From a checkpoint of a small image classifier: trained on rendered scenes of coloured solids on a plain floor.
Rows from block 9, named by matrix and row number. Rows with one number belong to one neuron. Each number is 128 + 32 x the weight over its row's rms, rounded and kept within 0 to 255. All counts start at 0. Numbers have three digits each. After the name is the row's rms in percent of the matrix's.
# fc1: MLP up (model.blocks.9.mlp.fc1.weight, 1536x256), inputs 0-85
# fc2: MLP down (model.blocks.9.mlp.fc2.weight, 256x1536, transposed), outputs 0-85
fc1.1300 113:088117146120123151159090127163156150150123112133131181094136091113106164111127157110125137107157084129056147105114135160113188130171147126072136149162113091214171100149159120121113127164150120133096163134109077204193118057122135120127058134090159179170116120
fc2.1300 128:135058159056063143149162160084129173116184147129174159141122163161086112096110151078108099184129125087052071136162088194122124126158123126151128090135129152136034115126172167144167154177150156116100102121107131156091100131132138135141150104160110145154143159
fc1.1301 092:145139153124085135126126120121111116103120110157102138091069145068098112162136116077117153133123099156151133131135132138165180096163133094145140088149104121099158133138076110146115125085091106105135072077114073166110166149108153084127083131131143191194160128
fc2.1301 091:088132147123126113115176107128123088144085131140121087070118113131121093127135143140124120094120162176183060145079112102088134137125085076069097178141153142112109141170219152142126131053180118118110113143102108071111144140143121168083129129159125108109107134
fc1.1302 098:110077072135109182157077132142106113162064103106114138085119115127063167118077077138107144127124121133103149154147210111154074167117146158146114096099114129141146161126140121102129174132164129128156133133087137078124175093194161104127122136143138129147150123
fc2.1302 096:108093123142142088108130108108180080132151153146156173115092107130139079191164147108122111107047119136134138118072098096223136134082144103115125132116131100125098098153139108085188149071160103176187138123094158109174134159119089167134198119169118162102101165
fc1.1303 097:182160170069144128080151152102122188110198148084139160067116182070182100069100089080203160134125130125102114108138147126157138182150124092114095117140186101100157105145108132143122134092092164124099121090097158149114078120182131165156104161115114130135156099
fc2.1303 100:051073141060087184110138168120096129095192071145146116113163149151096132086093079126148119107154138069125117191115104148135108096105171106141112161091125229138119160138168132149139097194142123091086094116108178133069128116148210085142138164114155097151110082
fc1.1304 096:127081115107051146091144109136113156121100137099092139129068078117080157170090137154150141122135127135101124110089095133088140111167107176051159136163131133160131108149128091101133077132106137138171127105107087161143189129107159105144089228186103159120085117
fc2.1304 090:158075121116173144117086138127214086109137105123176145105084115173113084146102138099115109169110085160071045123126067142167125146081154126129099112134100081135145122159112134161219145096145159146106095082068039135176090115062129138141136143141119123132180097
fc1.1305 101:157105122150110090147134071085103152071129100103113095120133136108097127087062116125129109183171168156132139167095082166162108169144103182163120138126126131164161136154176096128124081158131098138154110052083073128137119131124122144163131142196125120060142068
fc2.1305 113:071138154117088132102134136135142176117107078129124075108130161129088213134156144132084129134118121073094065080185185139087125141137080116109056166112042133139140130158088179147142125118133150085112129160178095103110127079146130137142160130138105114126120131
fc1.1306 118:141110140105157169122050122138102149121071103106157129136134100090126095125113117163125112127106140130128102110166091157198077169189164127119171134117183094176182164114140115030099088029093097158122175154163140170067198152186172114140065089152131120116117103
fc2.1306 132:122127124143117111138147138148112145145086130099112030125125084116133105106156113151086196147162147147126147163172201102048120106107106166069118139155112116144130138135083124152151160104123141082094141144175093109079151076140153120105119125097166142125135145
fc1.1307 107:165129086178095132144146068098119178092079103110141078148105115106146127069025150116145130160177150155126152134171112170157093167152128153153135102145085133120169120141169110119109062155095147144056051068084130124119114134134140188155142130196121101072115115
fc2.1307 109:149116122153130105087109115205167154112077109135121072107094131136139184123156142175103179087113119130137065110154170124087127138104092124112085155128118119146153125149068161182223118080152113113085120157162066100126161082144080123123161126134126106120133067
fc1.1308 108:167119120151104094152149169127143169159141104112115108098117051116140086085088134140076110168145151133163105159141156112147089168113078152107088112172148173127208131137144127124083081167208147123106104103126155075136109140129174143140141102163136195125081100
fc2.1308 107:173144122179141186139076142211180166092098145132145102104094091134158000099164124154073127071090149175189180160140155072066140134110105096092114106118103109142128126151126141138132098056100145107134127148146133098087136075118093193087147144146104066126098125
fc1.1309 125:102108121156096137123122111081144130097142145070124036129174128104137154037116129184114132150157147175136121058140116155115159120132124132093139114109126120131148191114087135126141103143121073115132040134135130175079061171071144101100125119158132086168114140
fc2.1309 163:087142119080094118160167166039117135119143181092134151135180164132060185130125156090110064130125139121097104123138085165156117164174138109133115098136077127131086083122123154157107115143114141129160099129139132148157052172136134141202132111161081165121147126
fc1.1310 098:128118089131080140094154159090175178100163089103113182112108100122178140089166139091118140157103137130104177099117125153146163160125100197158083101118230171088164115107068096084047085077127109159076107145184162151171115174135185120110120102164119117078144115
fc2.1310 087:126178148138129130129116122139120131153114142125141101157156101163139000084177105134114099103102172123188177147158122105059126128116118124116134110103178201141127160131218166083063109117170130089097147148167133115102133150129174106103163172103113035136158191
fc1.1311 111:098119159123127168181142127124166164154123049111127117138130105118138146161083176126097125134196088142078093081127118121158139135130142159130167099144153107082190142102114122118140146166116146100087123173117172151104097143129151095129079089115209193155142121
fc2.1311 137:112121110123118101135130142112116129106148131108149203145140113192123177136123163121100048141111132128121086064123063125162125147176185113113143104135211084129092130129157144167171116108152137121165124113117137133172083176127132145183093107163080170118089110
fc1.1312 101:137169118100136125168141121121125176136112179149100079147096145120093102052090093138116123146088175180134141100137159187133154135119089051148118088103140109153108155165170119094086071127131158067092089042091130103131153104131131109184178167102115113088137145
fc2.1312 100:144122136118110219091142120148179181153100171178133145128138137170129210142121149143070137103142125078088024107163173208111123138147124132126077134145063176120150121128102156207162139106108171116138137130185123127144126115135085125132145109151112157130051094
fc1.1313 119:105113153128115068135168111133138126135136133125186044091168084120158146090084157126112123137124127159107120050132119124142155113095137099121144125129113141151137164121088134151138104168126078098140098141142106209064098194062164123129119090119144092156126141
fc2.1313 150:107125122086098096171175154040121139112137131087126152146144141100086111131130150098113043174123156102120095124156090150149133169166121145105115114136101109113118104126163141141103129140140138125162106129134156135142082186134138142179120091134084157127130136
fc1.1314 087:170153051118139125114126162086088131178087093099110093100089118103156130125115128045157220098114122111136139129116151191119129117149155108110134114137116126130117103168166098125121148086159128156159133080122158156122100159156153141146107140163093115123144136
fc2.1314 061:123064122130116106175118137165134081121160105079161184125088087152094212161122170092123140076128104229094073104138105180161131108160148088119117139135057151091085126137105122152136162100060124154175127118101136121149129134089122158166098121170116201146069130
fc1.1315 100:119115170130129130177136188108145161070126185113138105115117104143145121143048120074151175100130213196131146118137102139104136140140162122082081093152152134158136142130095116150115074145175145119085075093075097078121152150171154178152091201153178146091196095
fc2.1315 112:016048173090142113101200154128091099110150055167133121117114105109109108103095097158115118138089107074070148144082135129127127129107137182143093142128119187142093126152121114176082145130147114105112091097090136133091141096075154054137091134116178142149150082